config = dict(
    encoder_arch='vit',
    model='image FSQ autoencoder',
    dataset='rendered made-up planets',
    train_examples=195000,
    image_size=32,
    crop_scale_min=0.8,
    horizontal_flip=True,
    color_jitter=0.1,
    bottleneck='fsq',
    downsampling_factor=8,
    encoder_norm='layernorm',
    encoder_norm_position='pre',
    encoder_activation='star_relu',
    encoder_mlp_ratio=3,
    encoder_head_dim=64,
    encoder_fused_qkv=True,
    encoder_bias='qkv',
    encoder_qk_norm=False,
    encoder_parallel_block=False,
    encoder_inner_norm=False,
    encoder_patch_size=[8, 8],
    encoder_conv_stem=False,
    encoder_layers=12,
    encoder_width=160,
    encoder_positions='rope',
    loss='l1',
    latent_channels=5,
    decoder_norm='groupnorm',
    decoder_activation='silu',
    decoder_weight_standardization=False,
    decoder_widths=[32, 64, 64, 64],
    decoder_blocks_per_level=2,
    decoder_block='plain',
    decoder_attention=False,
    decoder_upsampling='transposed_conv',
    levels=5,
    init='trunc_normal_002',
    residual_init='scaled_by_depth',
    optimizer='muon',
    muon_scale='match_rms_adamw',
    lr=0.0047,
    momentum=0.9,
    nesterov=True,
    orthogonalizer='polar_express',
    adamw_lr_other_params=0.001,
    grad_clip=5.0,
    steps=30200,
    batch_size=64,
    epochs=9.9,
    lr_schedule='cosine_restarts',
    final_lr_fraction=0.05,
    warmup_steps=6040,
    weight_decay=0.02,
    adamw_weight_decay_other_params=0,
)
Rows from block 5 of the encoder, named by matrix and row number. Rows with one number belong to one attention dimension. Each number is 128 + 24 x the weight over its row's rms, rounded and kept within 0 to 255. All counts start at 0. Numbers have three digits each. After the name is the row's rms in percent of the matrix's.
# v: attention query, key and value (stacked) (encoder.blocks.5.attn.qkv.weight, 384x160, the v third), inputs 0-159
# proj: attention output (encoder.blocks.5.attn.proj.weight, 160x128, transposed), outputs 0-159
v.2 091:103143166112136124138138119133163155147117163133111084146154143131149087083073135139123146149075117128118118136124143122078141094148169137122108113103121130114153137153131142087128076137103140125117098123163171157147115145190128100150155153108109175143088131134131120123118132118095169124081098163153110147105137149159150132098158170056106138095142152145127129119152134140100142136173133096115140122150106113104130145092131131154118167121116111123120135145118129135133082132111085
proj.2 090:117157116145119106102147105100131154115085151134119138155141141127145161111127118123141121101174128094125092156090106161127107134138129160131105121094140103085115149140165161132099134110129130124074148184121073092133112140052122155109124118087117116113112166087163133154101142138161152127156122136140122128109125101140133118106087090127144119127142112146152137142114130135132131138084111129111185165135158126105183086136125130109131181138127135141134144173104171128116143096167139
v.3 110:114140157126144133148140150141125118126155101162097113138077160085140095131156122119164108118157110118119120129078123146115088095126107092114131152130146111141128154097161135105135188157125110106129127160149135128157152131147148090163129159135145106090127131171146085115139116143128097146121125119130117119135147124132088108149122155100158135114143121083128128151119158194181135130076123112149194133155122131113126113126133116111149157142121124123062120105137058149110115097169128
proj.3 109:144113122149114105130098109103129154122140153126128176160101130125166149153142112134117137137077166140085066111123154095147139150129109156136146143087146145167149122139087093135105141125076145098166126142132136089105131145161085144114119104170090147107143124098121130181130133119098151125150115115168146112120123080128182112122142130156111141115143153140153110165120098126152130153109110127095106157074129116104152108155131119112133102128167139130164130140101148165146104089151084
v.4 097:115174121166200134118143144100085188140118117159138146152132103147148156131152102154113130107154128135099131139136124116116071143098101197088164108133135122117147111130112105145123140168162109144115158130133127113133109098093125083139064100124151131156145125169121113104170100121115079157130128128125122132134072084131122085142143103131120119138109111096106147142098118111096145123125095126125181141146136126129116132115136151142172148157118126085137105160124120103122143123148139
proj.4 094:165121115091147096153143128141098140096132094116142126152098144144116108176114132148188134132124150151128131133149097130141145090126125121117146137124139104168145105135089145085167087141060121110124095140108157171076150155133075167139152126113118123118146122124140155126120124087085165134161118149124153132154149068134097122144135132149161138101139061134162152135163127115137166143153125139121093089124148120119133099115104140132159109118108130112131148144143097081128125152102115
v.5 106:132134152118145124116145095148106141153158133112129107158140079168116158115148140139154146114120135081130111094087127136124089112152102121104134104146093164140159114164126107175166179138148143164135105122117143091147117102120144081132113134115123146137111118153147126110191107108086098130118103139116113127142110102134142101100144111100130145105129141117102134171099117117130150150125092108119110120095181183146091092176138140153154132142164098143115118131086130183104124140179139
proj.5 102:140089111127148121148087115147136120143140099147156136161125071130138107152117135110156104149128206151143124140099171101123146128161073133173135132182122078127138112107134149104146120121093145102134143150095164127121144153103135124130078090102099095120095143148121143154098125095150164187128140175102119116169133084143144111148112147138127156116132130088175144144128099171136156067133145109116135088150105120131126125126106113126115139117132118132127125129145118105143117133160107
v.6 107:182156118160157125134129086120136142107106145133140138120124133098139113148143109140156114116142165136158131161124089120156119167069092104096116152138128130142123153130130123162120153133105079132134122162132112058108147112109114095124105106127108111094134122098141128112109139169140152094154117075121153061136160139125167106123146117147153154097136086142110120149150116136179126096116107155124135127095187158109165107119153101126136157155171162122091111124119117126143129125172136
proj.6 106:130128139137121115131105113121143114100164109105165119137122064137138147119108130097134148124114089138136121126131171136076111128125115113157138136095153132108143093114128087146106133142090122132167115142106171126126123143167158160130187155127133135148161093183167170117147141113129119165079138120140141103105118093107131135136150214083141175112141130134140111107130118129126101149155144117126109122090071107114088097133097101126091130111130138155130169140126107174114128154133126
v.7 103:107116093099092132117129116157087138099177104145128193123109113140095151147108176111112115117102121090118125138152133111122133139184137141137161124123111161129092135160137144112139100135118147106134076146132156161070106109139133166155158153143151136110145130141123125151114125140094124165152126144170149144111144127129168123151119106106125102082111132164111097114145132127076074155127132136122094137075125155112120159141124112100073101133162127110166139162136133172162122112131133
proj.7 108:148137094103166128120150163108116102153088116153094101109114127116133105133150115147107105124094140122148129144129113133144147154096131150134119093193117108093123147122171125094105151100152103095113181086161128137143149117138118111097089167160128148164123144124115101111137139157163104136140136122078101117152112123131181146081124116140141144155180117113128134101134131136104097129124106172164127116145134114193136156144101122118099080100133101115142098165154143085122168127133138
v.8 096:138086136080120158135138167118132149150127098144148127138103103123101181141087135137118129115120103105102107125164105182105123140138153139174138127163093168139131154134145135146147156096096114171109144154121159177125159122152150093119148142147108130125121158134120089138134106100094108129100143108128150084114123107150142127088113130088122132096149101154116131155179131135147139144160123114151141159122103106075144124109088104093157105080081149075148144148121107146127121160129125
proj.8 102:140102092096092128109111129113119133106152119182108100139119149160143131134107127161104121093177138147166106124124115091158094139108163108148170130144077082121139143144143132162140141106140114132088095105135170086159121100152145119134116158149140108158102165107121145126127118151176162149159109125118097121104148112143154110111112113167144126082125100111129106098126141151104158139113127136099099130101155130111166103160145157068151165131137134127101148102098138136164119121182145
v.9 108:128098138088131133162104148128083164127132144115102131092137161160144125122099136152078125118162120107089138092143128128159126104142107131160107173108119141137152123127141117120205132114085105159140101099133194182142166133108138146142204139128149106109105126082098119130108132158113123134148113155161157124109115095137091126117133115101157138108141103131125128116163126109118140148135108113122123151096129134124132122150098128100123112163124171144121138111090156178131129131087080
proj.9 109:123119154094129129151147136132137102135117127149141136116102120117104086132189125121148095140145147115114156147104132079125113117137144138138117113180152123102120173117176101180110118124160146087121087139080097078171134112141113119070071159117149112132127147107121123133150120158165114103128168146162133109127138125137124143158127132154173068125159124103135135124079129149114138140099129151127130136166121114111117110177098123101085135109115096105133121131147143150142123113193120
v.10 106:120111166135129113145121145105127104122108099090173106118128105067096150067118149144124191071114111131103104137141110133100166142166135144110157118125130133144118115158137109185099131148151090107129149124146136157124160164144077135143141142142117137168098138152143122085137073088129111103155092150135125136185134114115131173167139158157133107115116151159150085120111141117129120107164095133142133122103155130118100136114123096123113127130125119122126170077105131118110147135151139
proj.10 106:152129109109109131126151110122133156180175096161075143145130139157164151131097108130134080118146135132145173119081139122103114140127151118103107150130098126119108179126139166143120084123111115116154132137113144144168154134146117086121135098140100137099080126114112105109163190120150184127117100116135115158099100135122113086158105104116101155138105119136112134150134131143113127128119167126091158143137067134156139127149148187123134161087118119149121147141097109069123143130132114
v.11 097:095133115111127140138099162167099144113115099119107154139094121165092140140179163104099146093181069095146122121172130165160112124146103120138133140103116104142137132135117141122117156094141087100184165154133151136149128136132144115122121130160137085158132147128142104117138113106147099133135109153118108138099148122121137110119128139133140109138095146117107122129103119153125138176097156177125108115125148146122128149141107113077166072121088096110112143133122069115148145140163196
proj.11 106:135129122095113146145113158118118108151146122156123116145101151085165137149151122175111138165077162151066113129140139074151112149099132102130174137191092131116125110141098116126102149114121147124151175094143170138135136084171107140140132112144080147131111132102106124133143106134103082157105114122116166127143124122143138147114087093133117122116120128109108159126166140111158144080110111123122099087163135144156124134128151099110181122138141152126177141095118106157116107118093133
v.12 098:125122147119172153134137145089123170137122173157140114135095136181147130183086145139108115098135087125150134145109088087118111158130150132123133127156113152090124120119098113145149139101119089144125142117164131107128145131123154137108123113137146085081148151107112090132131120142074154095097093125137139156120104149135126136139156153074120159075152119169126136101178120155081153158133115120103096129118127133128171147158098135095127112149110162148121125092090126112177154131109118
proj.12 098:113188140117129089183127140157123119114145115128122145114114094127103109110136103122099134108137124148118117150133102123102093103162105108190129115133131124149127152156150101164103113088149138139086101107123148117119156158115101116165116178110096123182107140146184134105110162083205117143146166143134129121114139101128066122108086139104147106138158105117100147156098137138098126110147139129151124147101135096108133121124123107105139157128129113145155137156125143168140124140168169
v.13 099:099160142152170142127163126088102169116106131143108166131157130139114100131129134117152091133185115070110126170153084126115146083188152113127109136110151083159173100123114141129110129131102130155149131107168147094171146104160126135112123120130150121130159127142122124127136133137099121173116152168098135119119123122123112119101124102100155121132137152102137166149093098113168096181123108138188100107135084126138116139124159141130151100121121130122126085141102117097101086101131122
proj.13 102:138117144161171129109124113167133095142125140151101149093148195195122117159152151118135178168109112174112158131137162129123122106130117114105134112133118141073098132115110120133139111080127163088087142122074114134098113107116129181145121114142098133122112097123182148174124148158130112159145110094156161124141128133146144157147166125164153128147083112134117132121133099121122129140138121107134126113123180127111109099095112106135169110127142111108108126164084135131123116121130084
v.14 114:174137106162112197122181123143087091160068112151130113145107125152144126104138143128131117166108119157127133166121167084118091140126115096136115105123112129088098131124150123122142112162162074157110169134149089093125123092075139081082103137154104124153080132171124133113162131113145110086154118123142110161183142100120158143148144124145142133118138137095128129145133143120156125129102118134121162091124119137128141123114134135165149135141128097125116147133139094108116166140152129
proj.14 109:153196136116059133154104160146137135138155143104148136136129155109141150177128105137139129082158141155129119129149139160136144153131144132132108129112135105181151069161057084143123131122088117134131152104129143146125118121110075150167107094109122172117130132142102144103090148157110127086078134146089152154103144132121087097117089137143125150140100094132141162146183096139144128129157110102094121138135125124136111154117129152134115122147114128115101128125148095114104124142105136
v.15 111:107124111121148100116104156141114096134141107106113116143140118174082130144148153108106164125103137143180107109151116148162166169139123093117134119140116080138172134145164087103127137115143089161164146117114114173155095172103146154090158122141150152126117118110124143152125124085150134118103081159138132166129113145158101117089129134096129134135161125130078111076145099122124107124141121094112097117127165141174103141135115148126166101100125180105135081129138123140112130121167102
proj.15 110:102161120133129123123114126158084148146150160120151086123144131144130133079166139144102082152138133104089139119125130097131146081138106059162091092138083126125138143135129158115120090148171131108107104134138086107148143141134124108124114131135150148100108124123108117154150125131119120138159131196107152103111120143124136133134132133156130172126088149114121132121112155183182128051128141131107135102122091186109150109134168089107162146114149127103165119111129140134126132124149153
v.16 117:183084125146137157158093122131149100082093094092123171145124164139078128129132131140097119079115129066101147114114160130119155123082111115123132123129157143130135117119132120108134124127095127141134166118109109186105144120094144188106173097112116114104153141101124144091124151128123148126100141133106108144095162181161128129102140115170126113133137146179142117156119108112136113142147123102120110133162163166151142140142076149135071140137153138125150115114092129123134140114141150
proj.16 113:130156141102110061151135118105123128166150120147122097124132075068127120152145130132127095121093115158140130128166132124123162109134138141127134120124132159105107188122116123136113139194164145145104138132148133106122150127125154144127109143121128128133102100159165127124161105103175098159109116128132146110129043142132122172126130106147087145125114106123067145132156136138151106166140129114100174164072112116087139120138109139174135145138131143130086109120132149083114124135136110
v.17 098:108123118153160138095145125095116113120099120158135134149085102137136160160120118121150143138107133163170103142107104080131135164150162113116138129118153128120072132107084116106123122140122152109107138151127135102134109153125115138136098158118159105156172146127116143141176124112116077123132121185132147192128118139063154079143177128114142145132174135156108105086165127145118107119122147134108126129142146146120089127127129096110167078113102142083128170158102110094107147122130126
proj.17 095:136154128154104097090139151149122135145155133085079103132144160134116138081132106121116154175147129112058130115112108191145115131135101075136122145131123106174119114137149100131118147080133104081113116090137156160068167157152099134141114149127135153103152160134131119110108125091148120119132121123100141125146139123150121142128104154141143134151118085142128121152128134149126151089171115111145095082137143108188148147114133109126156130138171083087123107148119145112123167129116154
v.18 092:084114137063124116124103090141126128152045154114109113103114113126160113157176116145131157102135129141101121138121099120142119151097124133154134141117160155118120149097106147143133130128141142123136121117091151136125121130092121121133122168108129128112133118124163169115157142133140100137132140133136120132143065095102113109127100171145138113118144165085098075122129170088123134109108158148147192151160150094146093129149135112112152150112145110142112151098130153095113146155178185
proj.18 094:151101138151108091157166156118140125096174128160176138129117155146141115130087153122131132136142166098111130098109111132132127114114095164092131162155157124174152109117099111158105104173106138086122121131108179154114127150142125120123111110107151125129168146141093127107135106078101154134141103069092130136149161112124139061151152117119093092146107135134130164153083159106145130098120160109155112099162134096145134131117069110134149118164142122125152165133140119126131107111119128
v.19 105:134134119111156129127143171132180079140100106121101134131120167100115136133117086134156137188110124098094105154069144128130119117168135126129119135120115132097084148106139165121104115130122129136139137114115147177115156094115114130129177095078113128087122119115110142151169136121132126143145125159134141182137097115112128143087133131139135094136164154163136139137144152090138135157168141094137162129189117171125093126115093120090089125142113136152110121116081110151126155085101120
proj.19 104:113133148135131115127118167122131156144108103122080145095135159123134139138124150061105130111148133127118117116167130124144138136132166109090143142130162128159136143138148139183117163144128111130090125131128119101131122156095099127112053118124124139129127130165114140148125103150098127080104153132123129126122090183099123145135157076141122117145184114112109116171114105158137121165105143116141140146124117100130137163189097101156179151118132088099077108141122161069154114122132123
v.20 092:114126143141146127101172185154152099149160102082120135147103129171111092071091104155094121126105129116149144135155130099119117107116135164136177098081108140109112120130105101100127101133110141139153160129086105086111125140158140133084128124159134119138132099147152128143106130075189116098109105107107150136160125093155101155085132098136141128093141133112167115172155107156113128140136108125131142116162143160123163164101097145129092136130133128122134139162127145136141167113158100
proj.20 102:116149093144102182131123146120137177130148140128157121174131119111132156108162102128131133099138123136148124125133148124130118084146155149094113109167069139143146145153144133109126129129125088115139126138171144120175123141117133124151135088109130080110079105166149125128138109137082124111157154173117111162098137152114100119151081134109116176128111123142139151117118107135089088128156111180113115186106120134093112078126138145164143133142098125093124115114095081110131187139121143
v.21 105:134116141157165146108077117099109104133170127161127098150113122133111123170134134108110074126098162112072139148118154124127091133099107154149122130121112159147132128135128157157146117149166118168160128128116120125103151125105125154104099152116168137121140106135106125159141081118105118142175096160119111152130105117104107147108099146128142117132142114143163107146089146115128137163085131123109159184132136166143137103146134065098131132113149128140138150123114154077120087181088183
proj.21 107:149151152118097131161156110148108151116158102128144164130116120139117085141116136116142166133117124137157142094185067112135118122122134167150147132132145123138129137099125140105148133127179160098141121099119142177085150127106121102148156109145118171113101149134146139111133139117172145116097091112117119108155141158084132113117104134144146119091158123093100156125126120140128126135107181194159120079104113130168068096126132089147148086105123127093135159106110133089159132113122107
v.22 105:127148114141122103108144107139150133135165137168168119130107154075139122148100078127144112128138136108149117146084118100135125115132113105096076157151178112187134115096125148151143155112131145100124131101119164125137128135168129152199140142114158120084115086093108135136141133153148149146121124113152153143123123159125119121121152173091109122146155099134098154104143131121109114101089119077098153123184107120130101118118133106117143133144102134108151117141172080166135126141080082
proj.22 106:104128121177173141152121119112115126113119145070115162140138115147110169092104118127120149134118107081098109115151160109150194139122117099127124141087165109127123141145125088154127150109127137149096080140080065117095144131143103136140071158133136097112154132103140134118126104109139155097146144126155104138142151127139134156093139088130152124120186167137133096142078135140123140142121134117130121116092122109154110134194142143141101141123153114141153126171124185133120114138136106
v.23 118:174098130144093134173156106123133105136103095128171097152146145128116162114180077139096115122149142157127160082148178140090101167125112138129109117129134154125149099146116155117161102143173150138138141136098094153124133114133116146138129113107127089167133136130122117106143157119164134091127085136119140158134166134101107106147118139126141168133077121125171106128133133124137081126085125110108122127106148112109130124171114138134128152129161106105138120052100120167098133144072125
proj.23 117:167117131116108113145143080105125112168164150125156150113134098090116169132129116117112085113123159146145160134102097145166161110136128127152143142137096135171100119135102120128127109151129133156174145120124113133123164096081095096123135101108144127091099177168114116118134122121144136097108130154111158129144103135152118179125106150105132115121143132118114117195126144088117113125132141139122136117123100114117092131165141144152069115154133178153072157123136151122150138148140048
v.24 109:119140104111133141110123147118134112127128102157141132145123103087119121135132080112142173162113176142141112107133128146111142133100135074152135103155140151162134095133101126139057063131137117138127161141114093139153158093156110107148112159117127134109134083098159152148135109149165107100129126125127168086162118135120133150117085100201119156151129129135151118144108102104156144164143106144145161111150085127113110113106139070154154158100121137145136119127159151147101114153083121
proj.24 103:127076123152118150099121126131151125132164121095105121119180152146152140118077170136109156144152132097133123139142109115125137136147156143080124159078062162127118117118131110132149147146088112132129104123116140119108091124112142154121168070151152132107137130135089127137096135178151153150111131104142098134120110164121121152141136124123192179117103143130125142091112141135127125125115176135119122119093112183129100156165142160118120115153129159102111174122101098107095080121104118
v.25 108:202129117163110165125125139125107119120153108163121131159124135102125160130079153138160103155131128147119134126121101163112091147136099161137116119142101094130083101184150147171119159124134102143150095089124127132097153126096115151098124123139118099174089138129097112171137139113134109137159097059150117153155086119169133182126124129165144088158113105136123097110094130115160110110119118108115134145086110148156128113147132108131136094133146130152097131127141130118091108154104151
proj.25 110:151161141091141134119144139117108138125147133143120153108130114120117079155150138106117119131131102127177133108147151105129124108103137131164143180124146116098128122117091141134150111106128142131172130079106108179154140114116144057141095137177116188134129151107111123102142167169111135081119096157112117168107149145083136095118138144096126116129161133087133117088126138174135128155146157152084127126135096154119092130138165159147134097081099097108119156112131128130170128160115115
v.26 102:092159160179168148158123151123138124132172126132136100127129121091126117137126095134143094106136093134086137153105090100143115143145163159121159139092086113096125164136149136069133143145134088111141144114137145102106147128128096108124088110158151102123151119156172117152094128130104123171159107139109098133136080118124105157113131168114141100139143123105175117129139106169124127101159139159134125111171106138132133126105110104112150147147122151188127145118122131051132127125116176
proj.26 099:128154133136112132142142162120152116126132080136138173161098130107118110124144090116116190127140063158080104106142144156107107153148123171096139130161143161130127130155129156112154079116119138110126107116167093173114166159156095102153151116153081162138120099128134147122145141093107168138169109131169126129142145161113125091133130142092114117109127124121109107164128097098156098145097137128141115107135116167109125089113118102114183130125099132115119150150076109135164108128134112
v.27 102:122130102106145147147139151132124104102118122161166124138109137095114101155150133131169162081110106097144124142112129097118145115127112101121129121130155116139156117141087138136099182095118090133106111132133125113139162161147146133119117149109132139089142134128119156130147135142124118085136122122139135181135076162117102178082162146094143078136179158128141117114102048107116136186119126107172130172147141117176112124141100113093168126129106140142111119121170118085129102135131119
proj.27 099:125150164183156125127126100139117115141150136159119169133138168135145114151098166139091150142136144137063123085136115095109145126163118107167130173079115081084153123110115101161116123126128114114085125130100118145114128146106150087159104113139117155124122110110134102138115146117148159175134138113130109102111129118099113111143138110157157126119086128127063166151107135123134133094108124138121122102105095137120106123175106130162145140147133104119168125183118169073134157158118139
v.28 108:127119122151119106144121150130132144167140171161141125112103090128109098118118134116122136102146098089074113129153102131133093087135138159127144108133072176136116140102141110147149186109146151084132138099169137124092136144147121097183143123141131139126111140081151158156133105117091107165110137129114065099179141114127109149124132131149153148107150135143174115127137155150083152117146118111135133111128089122123112128157099106148156169113126115152086147146086137152111110101156169
proj.28 111:140101126136108124128114144136111127078110064136163152151103099123139116126134138146136143171096169128147090123143176121098100171127133175070135133164145124124139116096157144169125140143111128135118091117147115140137160115132138111132094121127116065170071151097122128142125164105180156123170110118142111151107150125118121078100131133120083086119126098113131153129148088150165109126105104135092133187119116115159111116129153163101139128151138107131157125132119115129157140128152150
v.29 104:101148138147104101096148129136137113085161125119142149083120137148107079098135149124146126102109158162175112147123156112119122124126147090155129106160140099140120093152187138154111142095084131101142086134110151127160131155154160140124130158143122127122123104140168123126086164148132126086160111118144125159155114186152148146108154102091110114163113131122096138116103098155126114126118119136114078155122169107193147090140132109112103135135123123100093160134188135120147118120144099
proj.29 107:142185164192134168107097123125112141158075175127165143150125129102145103125121151135124160144145121097064134102113146098099144111126118116137106131088107104124120146138148112086127149141148134112127193165113103128157128122101141133129099131198152137098117109124121100135139140113121120144133159112132159137134128097106134111136097136088143154136120178130121133087124154126101121097110100163127116105154112165118123149153131105154093121094153130118135071175149156132089130134122136
v.30 100:122133129184116132097134105128151136096168153082163141135119167115118120115132111103129104125099164121124106114135149109134142100094136146125153183122113115139112087091170125104161078144097113147174141117134105088188143134106131129118136101115143136136128130117117152123107120108155091136147100131086105159133147151134163157128082105134200149114121131122158141127139114153168127107120128111130142151097145146149148123150152123072087107134176160116083088135110146146111102094140122
proj.30 099:158125120147101127121108134153110164152123137117128114123123112145134130111164134151104117141088119127134162071147157150109118133132160156154073122172145153126116142125152137127112139121179122113148111183139119125113107092142156198154150097151151124118106090136135101140138153150114121093093142163170115150131082121117110115152103167103095158144144154138138099113136108099114084143124114135139121134122083175103066124131142065138121082099153092087139124121156127130145131117130120
v.31 096:115085140076109183149114135130118134147102108159122122119114155095105106089137154131097145110129100145144125092131135142114146076139126114136100136093183160147127106123119160155144112064130166072153124166131133145170139114101152123171151144141142152165128120086144159087139102119101100094103109148142083137120125126128156130118148136118156129093122105108149086128133126145124146165107141176144105147113117115122158157150125113135110095146149125136116182117129076120131148151109154
proj.31 094:140107137122116125119149130144136130158161136162087127129152111117146100161123139168089133134100165092070134120096134143122115183108170158100102167144122120129145115159132084139102145132117163148125131111172130120147147092158098120119088089117084093131117177118118092136121127164150130141124089102094142145130117099129138148138116116130127097147150149117109178149127137086094168129133119123100150139154132126171078115134096124108107130138168110192164160141123144108135101102129103
v.32 095:116158116111165118109143158134092172138146108107143133110146101137105140123111083123121125127135185134117073159126097100159092127147110141115163091143086161129141114158153132177161112161117144120123119140145160128092126151159100141176123129134141107127130115154132085153095147148090121149107127162134131106153141131116062087112128117128089163174106125136086121129143146117083111134144141113090130128076115153122070111172109129137107142120126134084118147141109154169126119118128137
proj.32 099:165093097117169133144117146098136129132082097084148081147134098143158125102132127095149167122120151105151123162105131107124142120127095111121128115147130070159090129108181148101108104146145120120105124110101112135098159145124101122104103159140174111119080129157114184113149140134145123145178133127146131125116136136159146151123115119127146141132142105126164119128132117141135136086108129183162080138115123088177140153149155129114134112120151120090127043135126104144129160131149110
v.33 110:131109126090101079124155123123142164125158129073156107131110141150086148127121125165090129121106124137102154113132122137130128148131156123134138148105153158111124136107134145130137092146095136107100081148142145147100109124159160145136175137136143117159109132124104117118111190129146143170122138153125158133087160142106131110137134125105116113131164151174104130139118131124133115105152130050107127148123186148122128123106155101073095129124147049081095142120135163150141121128136076
proj.33 113:135163116126114112138162111112111154138116151124140132118117132105104161114109125126122103132132121087162151127099155150158121091138127122138156123165141100128138146109173173113118153113174059115115215176089128098147127111104143161085100144145165153075091144118154135127174084088116089102131149111125118129096129095158149147093128088095126118105141142161139106133135153103118139150137086165136138129125124127143147133144127124123094120117149142114126094155154153122113161097121139
v.34 109:133142115138129118175109141103116151126101159170131148099082120116130133094135125146060114065172096106091138128108140125139131135095116133120165125152129117150141109088157101111152185123125115085106152114175161134102154147158115164133076103150139126111149172119151090103151121130132130134131133127112105115135111120118123174137142096157132103158172113177124158126126128144099148111140084135126099135096139164145145104133114161116111118155132127129100116130109129135186147086112159
proj.34 109:120107165135143132151152118157111110135104064129132122124110112107109101150143108141135122158074142151119121101138158103102117120131117149104146124138168156121152178117118116168122139144101147145156133171135120130136166123145106149137133143129081125166119088138149126112153131091142145162161115109190184112089140101131095144106066162102089092108113127116089159106183145123114122146113131151112118142115127083147143153157139150091119109102109127128143094155157101080119126140146131
v.35 106:116111116165130099117101132158107136104182129116113108155095140127116177179142159080096132135109112118144121167109117180099111087144094164131108144097124148148104127143117126103104109134160099146155156112142139132121156104161143134132148143147175094151121123076113122145150098081193114148143129141076139130122141118151146156117125092097110144120145091144141110121125127149134163105118133122124123117157138140072144113114136071086153119135108112113129149134152128123159151187117141
proj.35 111:102175106121115127181095127119088161142165129130123152122119113115116171104119105130153143161110102141130114083166097100186089142129151133132150110169110175090119121140149142134134193087142109146137116135123138127138110124178103125147144100148094120144117154105127134153118123144134123096109170149142106121119091135130141145097090127129137122084146141117167108101141135169128153144099125135098137101158116176157101126144145118106157130124116140113151169068119121116119118096069145
v.36 103:133099146161162137131109131136087107125070146157114118169114153129120059098124124142114165092129122109099133131145154123094117111070103143101113108079193140125111112133137084106144145154132114101149153105118095142126151105113153124151155113128156148149144137107139143117162153106147112119122093136095128136143135122151123127147158094180141124106154128137135143134128087101117165098092091129159131098178116149160135121100101151176166146132118123159134111122147104110135139136181145
proj.36 112:139173126138100085153103131134113134136134139144153158142108095112120130128141134152160104164123144127103125107118108131136141143150138152092125144114140155102119120123077088144124103165071146112099114148140131166139127128148129159113140103099085117135135117106174098130120122100125141139145105144143146126129122105125075095157121141158126157137087110106117216143132139146145120203150112110091166161118112135085110084144123155149148122145097160093115141136128139074093131165103139
v.37 098:109145174071093098110092090144135110141107134110129141109165122135111112124135133133123136144119127130169111104123144153157168149090097130127138098148156122148180108115161148142140121146103150163134117128114139142157122157146113117143185172100102130101106123096161085144116158084093162165107133125144096148100122134118115123090124132100097116196141166117119164110130172154125143113110163115126151149118155135133137112161124137119076144071129128116122094154150110173132119110141117
proj.37 100:101106127137158139146153113120139139120113145078135073134148161121148110102126122129119120152119194115110126103122103120109129080099116093144129121076126091133141164127144160141098114162152135127131171176136118115138090128145182182108099165152165124095122127166097130140166107146108151154136095139119131119139113085125138099131091135160119125120154168138113104121078146138142117133120111141172152126110131119101166154086134132145119119103183117118168088127132139151093126099158117
v.38 100:122115120122133160101155134119119122128125101129123144126083131171150099159117145105154148106152105108160121123144153134124131131082125162100113114145146107119108128148103125108101092135109131137128175156117117134157145141131173077100135087102136128110142145135164124111110103111109161133150138100134179118124135131143182107105181124113133151073058072164131160145146104125146154108091129159128170113136146148150159128112117185135097136120094133119174144118159106159156115113115090
proj.38 098:098143140140105132148072124114139120126134139128121139132160096150144144126150122157123124086091129133139138170152111140144169157132125100141150090106104145123126099197120079143161105106098148153114147135129197100128112118141157158171149134119139108120145109120157078148101103141103110164102144129099099149159140081113061145150081134149151170130142093103077125109118126170123152137163133097145139149129135091107129101136092112139119120144097138125122129105115124147102146153120147
v.39 108:136138123080097146179153101152109129121127131137107102122089129093145106122093162112129154142194075103192166125133103161133096074167117120120107114177127104149157141154077140153112140135141115122093105135130132088159099109140122096160130135111145134131139108129145113139160143135143136092124135122159149131159131124133130135127116140144124105107161146137130129100103143141137122159106121095112131090078088148170136141152115098160148125137145113193093118140138108137125126082115163
proj.39 110:133143144149184148124115126144144117147168092132113173126168143108122121125155130148116136143085161129142134136104179076124097155147106119144120131081118132095135091117164137148100120100072134128124146088117126091112113131094141097136126086148083149138154139107097113124116120169141125168109133072133121164087162099120148104116121142105131103159118141083125135110112073117158140112129156109126128142170152098120140167130121192120112139116165143159172152116140105126130128112119120
v.40 110:136134088100134142156095144134181159083135125136117143120132134128092168167144099106118164118138124117122144144133084136117094114135127106125091119107138128121126081133112155084092112121126130137123104172171126156132150096116142122132190157128130080109164191113119148130154093116109111154160085127147128096126125148154155139133172119131163149101115151118139065103148125116120123128132120150146099130128172123068166127156120093108173151122146122158088119110117103145120148126135140
proj.40 106:125117137130139064094173137111114128148157107159095124156103119097113115116151147096129114126082146162104079106116123152117118130112134141119152139163141112123118142109158122141121116065106130115135160144156201111156142129128139110115119140148116136124133129177116121141138167134152116126108137147109124134119090103113105150078141175108138127145202090135127124144137149150171139113136111139083120135122098100122087131154112103106128118173159104144175191119099152111097120114127103
v.41 100:131112184157135118114121113115126162109136149095121133086116153142114112155118150128092128092126097032109114145154085137148079109138153107119125131098102136117143123125143103151156163161106129132150110131111151163109124112107184175128167123136163119129141159115120120153102154155109132158167118115121166120132139120121143131126144112093126105131144107151116144124096122066110134102135111117119121120133144145137151136140133088118134096141124111195118135149122197115176105116120175
proj.41 103:150196170153162097170128135138137105133117094156118159131112120125106112132149146095163103164146122156154158123124148098109103126135152130134146141159167115062095136096138129110133119094146152067126133115133158112163120094130127121131114170172105118106119095093142135112141113118168110176147153072145109120151134128141122087143116100105102080123116121096132120093125125171149109168128106157159137156168142123134120105111116131147120123107119147075128118114154123132113106104155154
v.42 101:115097147133134149150095129140166146107164106107118111133111152128148123112148162128103103131120116164157108133127106121075135127178148100086104132075165104106107135129140127095150139143141107167115075153138124073146091100077149136099125149143154166112146147188105116128131118173160118121097120131149132151133137126131110134162141125100149088111169118105107117116127136145128100087114145112147147123128112112094138157159131106141109151185171161145077116121138121120141150126186119
proj.42 102:131169089119153069122177123148131172146119146148113104176109157125120148145153114101120104088151115146106111122081116136142117111141144140171083125110147144144191140137122113091111126114128143087144102143164121110143139150137087103122128135132111135101136116142146139130106150163117120106139130115111134097103125098109162087130162164142129106157124132139191100147155112094099103149120093147115125177123140163092127085103095109134131102125169137145161134139123150100164124081143162